A small text-conditioned image flow-matching model, trained from scratch.
Model: 32-pixel images, text encoder width 192, text encoder layers 7, norm rmsnorm, num experts 16, width 128.
Data: trained on rendered rooms with furniture, 72500 training examples, 29.3 epochs.
Rows from block 6 of the denoiser of a small text-conditioned image flow-matching model, named by matrix and row number. Rows with one number belong to one neuron. Each number is 128 + 24 x the weight over its row's rms, rounded and kept within 0 to 255. All counts start at 0.
After each neuron's rows are labels from the 100 images, of 14976 (inputs lightly noised), where the neuron reaches its highest value: "patch colour" is the nearest of a few named colours to the mean colour under the peak. Only what is clearly more common there than usual is listed. The data: rendered rooms with furniture. In brackets: how many of the 100.
# fc1: MLP up (model.blocks.6.mlp.fc1.weight, 384x128), inputs 0-127
# fc2: MLP down (model.blocks.6.mlp.fc2.weight, 128x384, transposed), outputs 0-127

fc1.374 [136 103 138  94 127 135 134 149 132 126  95 120 136 121 154 121 129 136 130 152 110  93 117 144 137 139 102 141 121 129 148 137 112  89  82  69 158  98 148 158 122 127 145 117 106 114 125 149  92 110 164 111 126 141  96 127 182 140  94 145 119 105 161  83 174 119 145  91 110 170 173 150 138  77 141 135 143 122 147 118 146  63  79 129 164 148 119 131 112  99 161 138 119 155 149 139 111 101 142 124 134 109 118 139 118 115 104 141 142 113 132 129 138 164  95  96 180  91 108  90 115 149 151 109 138 119  99 156]
fc2.374 [101 184 156 117 123 143 132 131 176 118 122 145 165 102  90 132 168 134 155 128 146 138 132 122 113 112 111  78 136 135 133 105 156 143 111 154 133 117 153  70 121 129  99 152 120 121 107 112 147 143 133 104  92 126 147 145  85 155 127 117 142 162 155 126 121 156 119 113 142 118 170 156 126 166 105 144 130 164 131  86 131 147 171 165 155 117 131 158  98 118 155 104 165 125 159 110 148 119 182 124 130 140 150 133 127  79 129 122  47 139 148 150 117 131 126 103 129 121 111 135 113 152 131  98 178 142 117 121]
patch colour: black (90)

fc1.97 [109 147 115 136 130  87 115 142 175 139 145 130 103 128 139 131 148 114 182 113 145 131 105 106 128 110 103  91  96 140 117 111 103  89  99 107 131 126 136 123 170 130 119 113 149 142 109 155 134 146 154 103  97 130 139 126 105 167 166  75 155 130 104 117 136 144 117 112 164  99 139 130 124  80  64 131 139 167 165 146 185 166 127  91 116 117 136 122 137 102 144  85 123 137 120 154 130 132 114 130 144 179 159 108  96 156 131 162  95 189 137  90 122 119 147 125  83 114 147 122 122 115 125 123 120 146 113 121]
fc2.97 [138  84 140  86 137 143 123 142 117 138 101 135 147 126 118 113 132 155  98 117  97 106 138 144 106 147 129 139 136  97 135 135  93 143 121 141 125 151  60 127 108 117 129 127 124 128 172 154 125 123 144 125 129 142 116  96 117 100  91 136 120 119  84  92 154 145 162 159 154 175 112 130 129 131 187 119 110  91 115 131  69 104 103 164 126 138 153 130 114 113 123 175 131 118 162  88 134  96 127 115 136 123  70 118 147 106 127  93 152  77  90 157 139 118  87 112 135 118 110  99 163 154 122 122 131  95 169 117]
patch colour: brown (61)

fc1.356 [157 103 130 108 166 110 133 135 125 142 124 118  61 107 133 102  81 161 116 109 114 105 115 143 138 104 131 127  92 134 111 131 148 120 169 132 116 124 110 118 116 154 131 163 121 133 123  95  89  95 139 137 119 125 115 165 148 120  90 156 120 104 153 160 108 152 127 118 101 105 122 116  78 113 143 121  71 167 145 139 110 116 117 115 133 117 142 155 103 102 104  81 181 127 163  71 164 139 135 125 114 130 156 153 160 123  83 152 123 135 107 143 117 135 102 148 109 132 207 104 127 123 100 140 137 105 131 114]
fc2.356 [101 121 124 125  99  74  64 120 123 112 168 115 131 114  86 120 147 165 133 107 124 140 124 114 139 119 127 146 137 104 176 107 116 154 113 150 113 176 144 115 173 137 139 112 141 110 130 115 135 124 115 121 125 131 159 152 116 113 122 132 128 103 115  90  64 121  85 135 144 106 144 168 123 147 130 116 139  99 157 121 104 124 160 119 130 159 141 165 104 107 112 138 113 180  94 140 109 159 138 156 152 112 144 153  80 118 117  91 170  83  88 119 120 106  76 157 152  92 128 144 137 121 130 122 120 154 160 138]
patch colour: grey (66)

fc1.365 [129  97 133 132 144 145 124  87 135 119  99 131 109 106 116 155 159 114 183 108 105 131 143 157 118 119 156 110  81 115 123 172 191 114 126 159  77 112 131 118 130 113 117 109 160 116 109 126 115 138  88 117 127 129 111 136 140 127 143 139 132 122 109 166 141 133 147  91 164 179 146 111 100 147 126  92 168 168 148  98 159 187 105 122 139 108 133 158 159 123  92 129 128 144 103 143 123 132 177 142 147 114 163 145 132 119  84 144 168 123 124 119 151 174 128 130 115 122 125 123 103 122 112 157  85  93  96 129]
fc2.365 [ 96  97 154 133 136 103 140 190 141 140 143 131 170 135 112 139  93 166  84 124 126  85 117 110 144 155  96 133 113 106  99 128  93 156 140 115 153 121 150 174 122 137 114 105  98 128 119 109 134  95 146 136 120 123 139 130 109 143 156 106 142 149 158 122  96 139 140 171 163  79 116 112 112 143 140 105  99  98 116 136 121 113 159 166 104 106 105  80 127 108 155 120 157 157 161 144 118 147 124 142 129 183 112  85  79 137 133 116 133  92 113 147 113 110 113 106 166 131 131  94 139 104 161 115 132 156 159  95]
patch colour: brown (60)

fc1.26 [102 135 106 123  73 142 125  58 127 107 149 107 119 159 114 107  82  89 142  85  98 167 107 108 146  89 104 117 132  95 153 151 130 131 132  98 142 141 107 125 162 112 173 121 120  93 128 135 156 125 105 141 154 167 149 104 116 120  99 138 142 135 116 152 113 171 111 123 143 143 108  82 123 135 124  78 143 117  95 128 101 117 150 120 126 141 122  94 123 125 118 101 131 183 138 150 102 119 139 132 113 104 187 133 119  75 130 144 116 105 150 150 109 116 121 127 123 148 164  89 145 109 130 146 147 158 171 137]
fc2.26 [165 117 120  91 176 113 117 159 130 135 115 170 148  85 163 135 185 125 123 143 138 120 133 123 154 125 119 132 153 140  92 122  96 126 130 106 118 113 149 135 139 162 134 176 106 179 157 113 132 152 116 123 106 109 152 130 146 108 129 115 128 151 117  94 168  90 123 152 124 150 113 170 127  98 132 177  97 143 161 139 180 132 129 158 158 148 141 167  95 139 131 108 163 118 108 158  98 148 114 154 113 147  76 145 152 169 133  87 115 135  85 136 131 111 120 106 136  95 110 161 123 133 146 103 129 132  95 139]
patch colour: grey (62)

fc1.167 [ 89 132 184 140 123 113 169 152 108 146 122 152 100 162 111 106 112 136 102  97 133 129 100 142 144 114  88 108 130 186 111 110  73 138 130 168 131 107  93 173  92 142 109 112 108 126 142 114  89 107 115 142 106 125 137 129  95 100 166 135 115 140 113 105 120 120 151 118  65 140 119  90 115 143 128 140  96 133 112 119 155 157 120 151 140 142 147 134 138 125  83 107 113 158 156 146  93 105 122 121 110 131 146  97 114 143 119 160 142 165 116 123 181 139 136 120 150 130 122 194 154 135 163  97 127 113 144 149]
fc2.167 [148 141 106 146 127 111 105 125 189 120 112 149 139 100 130 195 103  99 164 136  93 161 124 116 129 114 139 125 116 117 131 115 157 129 108 113 124 124 130 122 149 137 103 104 131 128 162 158 172 141 131 129 127 118 117 103 121 131  96 111 163 124 117 105 114 140 132 104  81 116 130 145 167 131 174 128 153 100 182  96 123 107 160 138 136 125 131 123  96 115 119 108 115 107 140 158 171 132 170 139  95 133 157 105 152 121 117 128 122  98 145  86 105  70 106 145 100 122 150  62 131 117  79 172 165 138 124 128]
patch colour: black (37)

fc1.241 [132 108 118  88 186 127 126 135 135 152 176 141  83 117 116 146 142 155 125 158  97 126 164 121 149 130 150 110  95 183  99 136 160 106 129 121 120  96 126 168 101  91 142 194  89 113 127 112 109 134 122 107 129 151  97  94 118 124 113 121 164 145 124 122 137 115 145 112 143 121 123 151  81 127 115 129 112 153 146 166 139 121 101  86 128 146 162 151  84 100 124 145  91 142 167 107 115 131 130 105 171 126 125 127 118 108 135 140 187 146 124 121 158 117 114 146 161 144 102 135  96 105 104 159 158 125 109 104]
fc2.241 [110 116 128 123 123 121 143 129 195 128 118 104 199 149 161 116 138 154 101  86 116 120 108  99 138 114 114 131 117 111 164 108 173 149 131 117 124 134  81 101 161 149  94  93  84 132 106 119 106 186 130 123 113  83 128 140 153 115 141 101 159 110 102 124 135 146 151 168 130 137 134 131 123 155 153  89 132 127 110 142 102 163 123 116 140 108 132 136 172 105 127 119 135 105  92 149 161  93 148 127 104 106 145 155 118 145 170  83 125 113 133 144 143 155 111  80 122 106 137 103 120 144 118 143  76 138 128 108]
patch colour: black (39)

fc1.166 [129  83 144 111 152  76 150 188 137 133 131 128  96 136 132 116 136 113 164 103 108 134 133 158 130  98 123 142 125 144 153 114 139 129  92 156 185 131 101 146 120 117 126 147 130  93 177 148 156  86  95 126  89 148 129 186 105 182 150 156 112 101 130 144 121 102 122 162 101 125 100 135 145 137 156 172 127 103 140 145 101  84 142 158 139 133 115 128 149 124 142 108 153 114 147 107 160 123 120 158 166 135 115 158 124 141 144 151 139 134 134  79 100 182 119  95 119 111 146 109 122  93 135 135 138 115 153 133]
fc2.166 [128 148  77 112 106 130 114 101 127  85 126 118 134  73 161 151 133 143 105  85 158 150 102 149 134 159  94 138 105 110 104 133 114 109 150 109 112 163 175 104 129 110 119 106 122 206  89 129 125 134 147 141 175 132 146  94 125 106 117 119  88 113 135 121 153 135 144 126 100 110 147 137 106 147 159 134 114 128 108 122 113 180 119  67 125 139 113 109  96 141 145 100 154 146 140 129 139 158 131  73 150  90 146 127 150 160 113 121 136 119 107 158 172  87 140 148 132 115  88 125 143 144 117 116 137 121 127 105]
patch colour: green (49)

fc1.294 [143 120 165 149 120 174 168 122 205 105 151 133 134 109 130 110 103 136 128  93 149 149 155 143 131 122 144 152 132  98 154 116 140 117 153 149 119 146 122 154 114 163 162 160 153 125 167 101 131 100 168 123 171 132 147 115 116 109 154 167 135 126 111 129 152 137 128 101 121 152 138 142 152 131  79 103 137 111 137 158 108 137 128 116 117 130 164  86  99 130 109 127 143 130  85 104 115 134 191 178 170 157 143 101 122 148 137 123 125 124 126 178 167 143  95 139 171 152 155 133 125 167 148 134 114 126 127 142]
fc2.294 [166  78 115 139 130 145 122 179 132 111 105 155  72 113  94  84  80 119 149 134  89 126 133 146 108 126 138 130 160 158 164 147 132 135  98 120 122 128 117  73 185 156 150 114 113 110 160 114 124 132 128 160  92 122 137 125 142 139 146 135 163 153 114 112 125 129 164 154 103 152 159 117 196 120 115 126 115 126 145 129 103 101 142 140 110 149 113 163 165 118 153 103 136 129 137 119 125 156 122  97 121 193 147 113 122 128 102 153 102 132 109 160  91 140 114 128 148 129 108 103 143 124 143 113 101 145 106  91]
patch colour: blue (30)

fc1.189 [130 138 184 124 154 122 125 137 140 134 106 104  96 130 135 130 119 107  82  81  83  74 112 117 155 143 149 164 101 140 172 135 142 121 115 144 136 146 112 128  93 142 166 135 156 139 167 127 159 158 166 116 158 141 138 174 111 126 109 146 149 117 139  75 124 181 109 142 136 150  93 157 123  67 174 119 115 110 124 147 100 142 144 127 132 116 105 164 127 123  71 142 134 110 132 128  77 176  93 134 113 116 136 124 168 140 127 124 123 149 143 124 151 104 145 145 154 117 153 140 125 103 139 139 117 116 120 145]
fc2.189 [110 139 107 145 115  85 121 150 176 140 127 141 151 136 115 125 135 135 125  92 125 190 150 116  84  88 156 125 156 104 116 146 109 104 104 132 112 157 167 130  88  76 129 120 127 152 139 107 125 103 156 181  94 151 118 118 151 137 116  94 132 130 105 150 132 134 134 172 104 128 146 100 133 141  64 116 130 154 111 139 145  99 140 156 117 120 134  93 118 146 137 136 122 138 144 139 135  63 114 127 157  60 147 129 130 122 137  89 128  83 126 131 111 123 129 120 124 167 102 162  89 121 105 162 125 143 150 148]
patch colour: grey (94)

fc1.287 [131 128 166 151 152 165 119 121 116 157 135 182 111 161  71 128 172 152 105 145 141 125  99 155 148 126  95 144 152 129 117 150 122 129 114 135 128 173 124 116 120 160 133 107 168 150 148 169 146 100 142 144 117 179  97 136 118 116 141 111 113 114 113 165 108 103 113 172 147 123 126 122  83 109  92 133 129 125 151 137 110 143 117 123 119 152 150 133 112 109  99 156 159 121 124 111  74 107  70 103 131 147 121 143  73 154 147 100 161  83 110 127 121 126 115 136  89 164 152 113 131 140 102 130  81 115 125 132]
fc2.287 [123 151 115  99 107 103 136 123 104 151 127 100 107  76 163 140 102 126 152  79 103 134 125 108 153 137 180 111 122 151 131  96 168  89 145 114 123  95 141 139 160 125 154 165  77 134 134  75 124 129 101  96 149  94 120 142 131 128  97 128 159 143 124  93 130 121 124 122 118 144 115 138 170 120 115 122 141 134 126 102 109 103 145 134 108  67  91 149 109 140 146  99 149 111 139 125 139 126 188 130 132 140 136 149 187 134  98 152 115 157 123 132 183 103 153 145 139 126 122 118 105 165 157 146 160 108 161 121]
patch colour: black (64)

fc1.260 [151 122 104 114 166  76 123 143 182 116 101 110  98 120 109 130 180 105 145 119  79  70 145 127 165 150  64 145 154 111 112 154  99 135 128 136  82 103 102 105 134 107 108 146 126 139 110 162 173 113 105 120 122 108 104 143 118 104 204 149 133  93 121 113 106 141 130 131  91 140 135 157 153 147 120 120  92 143 123 134 142 175 139 121 134 135 146 103 160 115 145 133 125  97 137 100 149 128 139 145 147  92 137  92 132 126 122 133 146 129 121  96 135 130 101 154 115 139 124 125 150 166 148 126 155  95 116 109]
fc2.260 [168 154 153  79  93 110  89 152 149 118 157 116 133 154  80 146  79 144 126 115 156 104 130 126 103 118 146 116 112 110 117 120 106 107 132 122 129 115 154 150 148 126 138 136 103  98 104 131  99 137 160 149 159 117 147 150 158 131 120 137 139 123 130 137 170 135 110 169 164 120 141  98 136  92 125 130 135 158 103 172 143 138  89 152 147 131 119 123 113  84 137 175 150  93 105 117 122 103 141 108 129 106 111 147  77 131 112 129 110 107 154 124  85 141 112  72 121 180 126 126  83  82 118 128 115 162 171 114]
patch colour: grey (63)

fc1.14 [108 127  87 151 143 110 162  98 123 143 144 115 120 153 130  94 100 128 145 126 118 116 136 162 129 169 107 141 132 142 170 164 139 140 131 121 149  91 107 127 128 151 160 141 134 156 124 146 158 110 140  99 126 123 134 119 143 174  79 158 153 172 190 141 124 173 138 167 145 122 114 183 131 110 121 115 109 137 126 102 127 124 127 191  78 142 134 145 149 102 144 123 124 131 135 110 127 147 168 156 113 112 182 118 185 118 173 112 128 150 104 153 110 119 150 101 152  88 146  99 113 142 143 127 134 139 155 130]
fc2.14 [112 127 126 127 124 138  87 116 124  91 133 152 162 141  98 164 124 112 161 151 122 144 103 132 134 129 152 136  87 144 132 118 125 129 168 125 121 138 166 151 142 141 121 117 144 130  91 148 141 182  95 122 171 126 181 117  98 125 117 121 105 160 139 136 113  68 162 101 147  92 178 160 195 111 119 126 133 114 121 145 130  93 143  93 157 176 111 105  91 159  80 118 119 155 130 133 120 128 124 147 136 102 114 151 136 146  92 140 180 106 123 141 104 161 110 111 152  84 112 127 151 137 115 106 117 129 139 135]
patch colour: grey (98)

fc1.336 [180 120 108 111 135 123 150 155  82 161 133 132 197 162 113 132 125 111 148 129  91 128 135 113 137 110 108 111 160 110 111 164 123 131 142 183 125  96 140 158 137 142 151 112 146 119 132 105 129 151 145  88 141 118 142 140 136  88 113 158 169 161 152 122 140 141 138 159 146 116 109 147 156 103 112 138 104 134 131 121 124 114 131 138 117 153 146 112 142  94 103 150 136 187 117 171 138 173  93 176 144 174 147 134 137 120 156 183 131 111 145 144 113 117 112 119 124 104  94  95 139 101 119 128 161 109 178 120]
fc2.336 [ 54 138 109 149 116 153 112 128 143 148 142 110  67 120 137 114 102 127 138 134 180 102 101 150 111 126 132 164  83 117 142 129 148 119 111 112  99 129  93  92 142 110  81  96 147 165 128 149 116 131 106 113 111 114  88 128 104 168 178 131 100 136 132 139 115 154 148  96 131 124 172  96 123 157 145 158 131 133 145 131 123 117  90 124 151 104 121 142 133 131 140 119 138  80 127  95 145  98 148  79 186 116 107 106 110 124  93 157 147 140 136 101 152 114 160 121 121 132 138 115  91 135  88 124 122 121  99 117]
patch colour: grey (90)

fc1.347 [112 135  92 150 126 140  99 130 110 116 118 142 103 158 114 162 140  90 140 118 127 130 121 132 147 146  95 129 142 155 130 117 116  96 130 131 109 102 150 139 129 127 137 213 147 162 109 155 124 136 105 106 117 126  85 122 151 134 105 135 107 121 136 165 106 173 101 124 151  70 182 144 170 105 164 107 136 139 125  44 145 109 153 115 127 155 150 172 125 127  72 126 134 145 165 119 135 117 145 148 123 137 134 127 142 135  87 133 149 148 112 136 142 121 111 133 112 102 112 145 128 144 132  67 140 160 151 107]
fc2.347 [143 137 147 121 113  74 117 148 112 147 130 158 152 133 141 101 156 156 131 103  95 136 121 124  95 124 142 119  88 125 155 136 131 148 124 106 130 155 101  92 128  95 120  93  85 129 121 132 131 141 109 141 151 127 147 138 131 123 148 125 177 151 121 104 123  45 144 123 114 133  68 145  71 162 134 163  91 132 139 172 144 146 132 149  88 107 125 150  85 140 159 127 122 125 113 161  96 124 109 111 117 107 130 116 123 104 146 124 101 137 129  82 123 144 122 110 116 149 132 119 133  94 136 164 111  68  76 109]
patch colour: black (99)

fc1.358 [120 128 138 161 149 170  93  94 160  99 140 119 118  86 121 124 108 152 158 142  98 117 151 122 115 146 143 127 201 129 104 156 163 138 114 109 111 105 136 104 130 164 140 135 139 142 141 109 114 103 132 135  98 106 124 125 125 140 120 125 140 126 136 102 141 203 130 117 134 128 117  94 156 101 157 145 115 134 167 153 174 166 111  77 127 148 144  89 135 132 125 101 154 124 103 147 131 153 191 126 158 173 102 104  94 154 115 152 150 135 171 143 160 138 122 130 162 106 158 106 152 126 143  95 117 124 131 111]
fc2.358 [158 122 114 166  90 107 180 134 108 134 124 114 134 118 158  97 152 145 100 139 120 134 133 109 112 133 129 108  65 146 136  95 106 124 154 161 127 150 113 135 121  78  98 157 130 119 168 157 131 120 111 116 110 140 144 145 169 117 178 147  96 132 136 142 124  86 140 103 147 141 136 183 102 170 119 111 120 126 142 141 117 129 169 179 135  73 141 147 114 146 120 109 117 119 145  88  98  93 112 176 136  93  96 158 154 122 107 105 104 132 147 118 115 134 137 136  83 119  84 144 111 138 134 119 150 117 120 164]
patch colour: blue (49)

fc1.318 [158 130 132 119 164 152 159 148 136 149 117 152 110 127  91 102 129 117 155 120 126 149 156 163 114 129 124 173  79 118 127 133 102 133 166 112 107 105 120 112  94 152 168 106 141 114 165 100 147 126 105 119 142 138 150 114 162 154 129 158 103 130 112 119 153 108  97 127  88 124 169 144 162 121 139 107 148 137 101 116 103 100 139 115 125 166 135 119 106 130  85 105 129 119 111 141 109 131 133 137 205 157 152  88  84 103 127  88 106 114  82 139 164 121 111  82 139 129 141 138 131 172 171 162 151 151 133 121]
fc2.318 [ 99 158 135 123 154 169 145 166 119 102 144 128 113 166 104 107 122 110 152  98 175 131 140 115 107 128 157 161 102 147 120 110 139 144 106 121 136 118  84  99 119 125 168 127 133  93 158  86 146 112 144 133 108 159 103 147 163 144 144 129 172 159 101 136 148 105 107 127  94 143 126 117 186 118 138 109 142 178 133 141  92 105 150 117 123 172 140  56 131 123  72 102 135 126 100 141 149 142 120 131 127 140 121 128 126 119 119 123 132 135  90 101 120 129  89 115 125  89 191 136 120 110 111 118 120 115  97  94]
patch colour: green (45)

fc1.185 [133  96 144 128 154 126  98 148 165 113 125 103 121 176 109 132 110 105 122  97 119 118 158 120 119 109 115 138 125 136 126 147 133 115 132 125 122 131 120 112 108  80 123 130 152 150 130 108  82 120 147 115 141 100 147 138 114 156 185 132 128 126 133  72 122 199 122  95  82 126  95 132 165 158 102 162 155 108 140  81  70 120 142  96 111 165 142 122 112 123 144 138 174 133 134 118 153 149 137 144 128 122 182 144 135 156 138 161 129 102 157 156 115 116 158 131 108 130 143  70 106 102 150 134 134  85 158 117]
fc2.185 [128 131  54 134 110 121 114 152 107 124 131 100  90 131 133 163 117  94 122 145 153 162 126 125 143 141 113 117 197 132 148 145 117 145 114 112 103 144 132 134 121 154 121 105  67 125 148 123 174 129 135 113 127 133  83 116 157 130  81  96 156 108 140 162 122  61 105 102 160 127 137 135 125  87 133  99  91 118 110 128 169 129 134 130 105 100 136 140 100 140 125 112  75 120 158 115  93 120 117 152 150 152 126 139 121 120 122 110 153 148  98 133 148 130  96 109 119  97 110 164 129 189 112 143  91 136 126 135]
patch colour: blue (50)

fc1.293 [106 135 124 150  86 173 130  81 101 129 127 150 110 137 118 143 157 122 136 114 128 135 149 129 176 155 108 135 127 144 151 111 135 125  97 134 121 110 135 128 115 129 188 130  95 113 129 181 142 158 103 101 143 154 103 124 110 155 143  96 116 171 125 136 112 105 139 156  94 134 118 127  83  99  80 143 125 143 129 115 132 132 107 172 113 166 122  90 130 104 139 118 127 112 133 140 149 160 118 117 124 105 120  80  90 134 166 185 146 109 137 172 113 147 114 143 194 133 130 149  88 166 155 100 143 154 156 132]
fc2.293 [170 183 116 121 158 124 117 170 114 139 138 121 136 113 147 133  72 142 127 152 143  96 101 146 134  89 130 123 155 116 120 119  91  97 138 141 158 141 101 154 144 122  75 139 169 175 142  84 116 121 139 124  83 148 150 122  93  59 159 152 132  95 112 121 137 127  97 113 142 141 125 120 183 101 134 112 106 116 141 149 147 109 157 114 171 145 116 141 124 133  78 127 123 155 150 128 100 129 137 137 118 110 174 154 129 123  82  99 138 140 130 101 149 113 106 117 114 112 129 116 156 121 115 131  94  82 112 122]
patch colour: black (47)

fc1.376 [ 97 145 143 113 165 129 109 135 151 133 108 146  88  84 169  94 115 118 163 141 156 128 106 124 115 137 119 123  63  95 124 128 122 126 130 114  84 154 155 113 162 118 141 157 101 106 137 135 127 132 120 149 103  98  99 134 143 147  86 136 124 119 183 138 135 161 109 113 114  83 145 103  77 137  89 145 145 170 128 123 175 121 150 123 132 128 147 117  87 115 139 113 122 155 142  71 127 104 120 113 121 156 145 127 173 126  89 140 131 116 106 100 135 128 109 115 156 122 141 104 110  87 183 156 118 123 169 118]
fc2.376 [ 89 119 102 145 134 131 112 134 127 144  98 142 144 160 171 149 142  77 126 158 130 115 135 155 148 120 117 134 138 177 149 137 113 113 125 137 142  86 131 125 125 121 111 116 148 152 147 103 134 128 134  75 157 140 175 162 157 131 160 110 145 107 162 120 124 117 166 146 100 150 130 166 152 106 112 103 139 100 128 150  92 151 132 163 119 133 147 153 173 156 107 124 165 133 117 161 162 137 130 122 135  99 140 128 153 117 103 118 129  98 135  97 198 104 130 154 119 167 110 132 130 152  62  80 120 168 107 123]
patch colour: grey (94)

fc1.298 [134 101 103 114 145 167 130 156 126 131 140 109 117 141 141 154 164 109  93  99 129 111 117  92 142 158 125 159 136 125 139 133 133 136  88 156  89 194 106 120  79 142 123 162 121 136 129 158 158 119 119 115 139 113 129 103 129 199 118 124 128 122 116 161  88 173 135  84 149 107 130 169 122 110 175  88 144 112 139 141 139 121 137 164 155 142 119  91 161 126 117 170 128 120 136 107 141 111 178 152 165 127 131 104 150 131 130 147 162 119 171 159 147 168 114 110 117 133 168 115 136 112 123 131 151 128 106 160]
fc2.298 [122 175 135 130 141 150 123  93 123 130 132 164 160 123 125  80 130 121 173 125 151 114 140 132  90 104 143 110  88 103 126  81 157 105 132 126 142  86 124 123 117 118 126 139 151 144  88 137  93 113 124 154 105 115 166 155 124 104 132 179 112 131 125  52 121 145 136 117  81 149 130  94 103 129  89 144 166 163  98  96 128 130  92  97 112  99 126 122 143 117 125  71 141 165  75 125 147 135 133  90 118 108 115 117 155 110 106 120 151 106 125 123 119 121 144 170 160 113 107 127 133 124  87 136 144 109 133 113]
patch colour: blue (32)

fc1.255 [ 96 122 120 107 126 190 119 127 126 136 128 157 144 137 140 125 169 126 164 158 139 131 123 127 107  82 151 157 145 128 141 122  92 128 122 131 130 111 145 151 137  75 134  97 103 172 158 151 101 152 106 139 148 117  98 157 122  99 149 136 131 127 110 136 128 141 152 120 151 131 123 133 100 140 116 120 143  98 102  97 137 108 105 142 138 126 160 113 111 113  97 124  74 172 157 125 121 103 147 167 122 159 139 137 127  72 118 121  99 138  89 150 140 129  67  99  99 129 135 104 142  89 162  68  73 122 121  91]
fc2.255 [180 103 143 170 153  92 125 153 111 113 123  80 102 137 120 108  98 137  91 103 128 106 144 145 118 174 145  71  83 133 131 134 145 137 123 117 101 123 111 121 149 126 117 162 140 156  96 110 131 117 174 162 114 121 125 127 130 113  75 166 137 130 132 129 122 105  92 146 132 142 144 102 126 129 153 125 112 183 147 149 100 154 147 127 127 107  91 130 153  97 148 137 136 113 101 111 127 132 119  94 155  95 138 126 114 177  89 140 155 121 157 129 108 146 168 127 127 159 169 133 109 149  95 191 144 102 147 130]
patch colour: brown (68)

fc1.362 [179 119 147 134 147 113 112 147 115 129 164 143 126 140 155 155 189 124 181 107 143 108  99 138 126 113 116  69 133 153 171 180 111 136  99 130  88 164 143 136  99 148 119 104 132 127 142 135 141 128  75 120 130 121 137 151  93 140 136 125 105 127 137 135 174  97 113 151  92 129 145 114 131 110 122 103  91 130 130  87 143 142 112 102 124 161 153 120 108  86 116 125 149 124 101  94 113 137 134 107 120  86 135 149 123 186 170 120 143 122 115 130 142 152  92  90 143 109 114 161 108 182 118 152 117 113 131 118]
fc2.362 [136 112 102 121 134 125 125 133 105 133 107 137 145  78 143  90 142 134 106 125 133 154 148 106 115 104 172 140 140 110  89  98 139 127 114 115 100  92 114 141 157 116 118 116 128 128 121 112 142 145 142 126 143 155 159 125 169 138 165  90 178 116 132 146 105 131 120 127 112 121 154 171 125 129 139 166 169  96  66 123 130 168 151 158 132 109 111 118 156 152 126 138 109 146 180 137 166 120 104 142 117 153 148 109 111 109 150 206  89  93 174  91 139 114 147 144 166 134 123  95 122 134 127 113 162 121 154 164]
patch colour: black (41)

fc1.329 [102  86  93 160 109 142 144 103 134  98 124 153 145  65 125 109 116 152 121 132  87 110  99 135 138 110 134 104 171  94 120 146 124 103  96 122 145 147 158 149 138 148 140 134 121 159 141 147 130 139 119 138 128 118 120 106  82 154 117 150 167  92 129 113 160 154 154 166 123 108 104 127 117 110 103 175 115 118 179 101 162 163 112 125 170 108 100 156 151 121 149 133 109 128 125  86 120 112 131 139 102 155 120 141 163 149  96 139 173 148 180 139 133 126 134 177 107 132 117 143 122 111 123 119 125 111 197 117]
fc2.329 [139 144 132  82 138 128 121 139 107 134 124 128 115 151 131 157 140 133 138 120 146 130 138 136  96 158 117 139  68 109 121  93 109 109 141 143  96  95 100 131 117 111 161 119 155 135 143 111 134 109 143 111  94 143 112 124 136 144 104 164 135 126 137 116 133  81 106  97 107 159 165 105 140 141 192 127 180 127  98 189 122 117 154  76  90 118 107 119 140 121 103  79 161 125 179 134 133 135 173 135 174 121 152 129 137 120 152 113  95 130  75 113 121 111 102  98 144  92 114 115 129 117 145  93 122 139  90 150]
patch colour: green (51)

fc1.316 [146 135 139 125 133 139 153 133 133 154 128 149  93 137 101 106 137  89 167 105 120 152 176 139  99 148 150 167 114 160 142 120 115 154 142 118 111 109  91 121 130 146 175 106 134 129 181  94 111 116 115 157 116 134 144 124 129 119 134 120 140 131 143 133 147 128 108 104  96 146 143 121 156 121 148  83 125 153  96 162 113  91 168  92  86 130 143  55 112 133 104  83 137 109 115 153 125 149 140 129 204 143 120 123 106 115 145 114 132 115  72 136 144 126 122  92 161 106 150  84 152 134 146 155 134 151 101 120]
fc2.316 [109 122 126  93 123 135 107 137 120  81 116 139 162 106 156 134 126 132 133 111 138 103 130 113 104 155 128 110 109  96 151 156 114  61 118 138 149 142 130 151 136 133 146 143 109 134 116 144 135 132 136 112 138 138  86  96  93 155 100 161 159  96 162  94 132  91 131 131 121 120  94 133 139 140 136 119 118 128 147 137 112 124 125 105 109 110 100 200 184 131 163 133 113 107 154 109 125 135 138 109  77 145 176 140 148 117 114 120 147 192 147 127  85 106 127 172  77 117 164 140 120 131 104  92 148 111 171 112]
patch colour: green (39)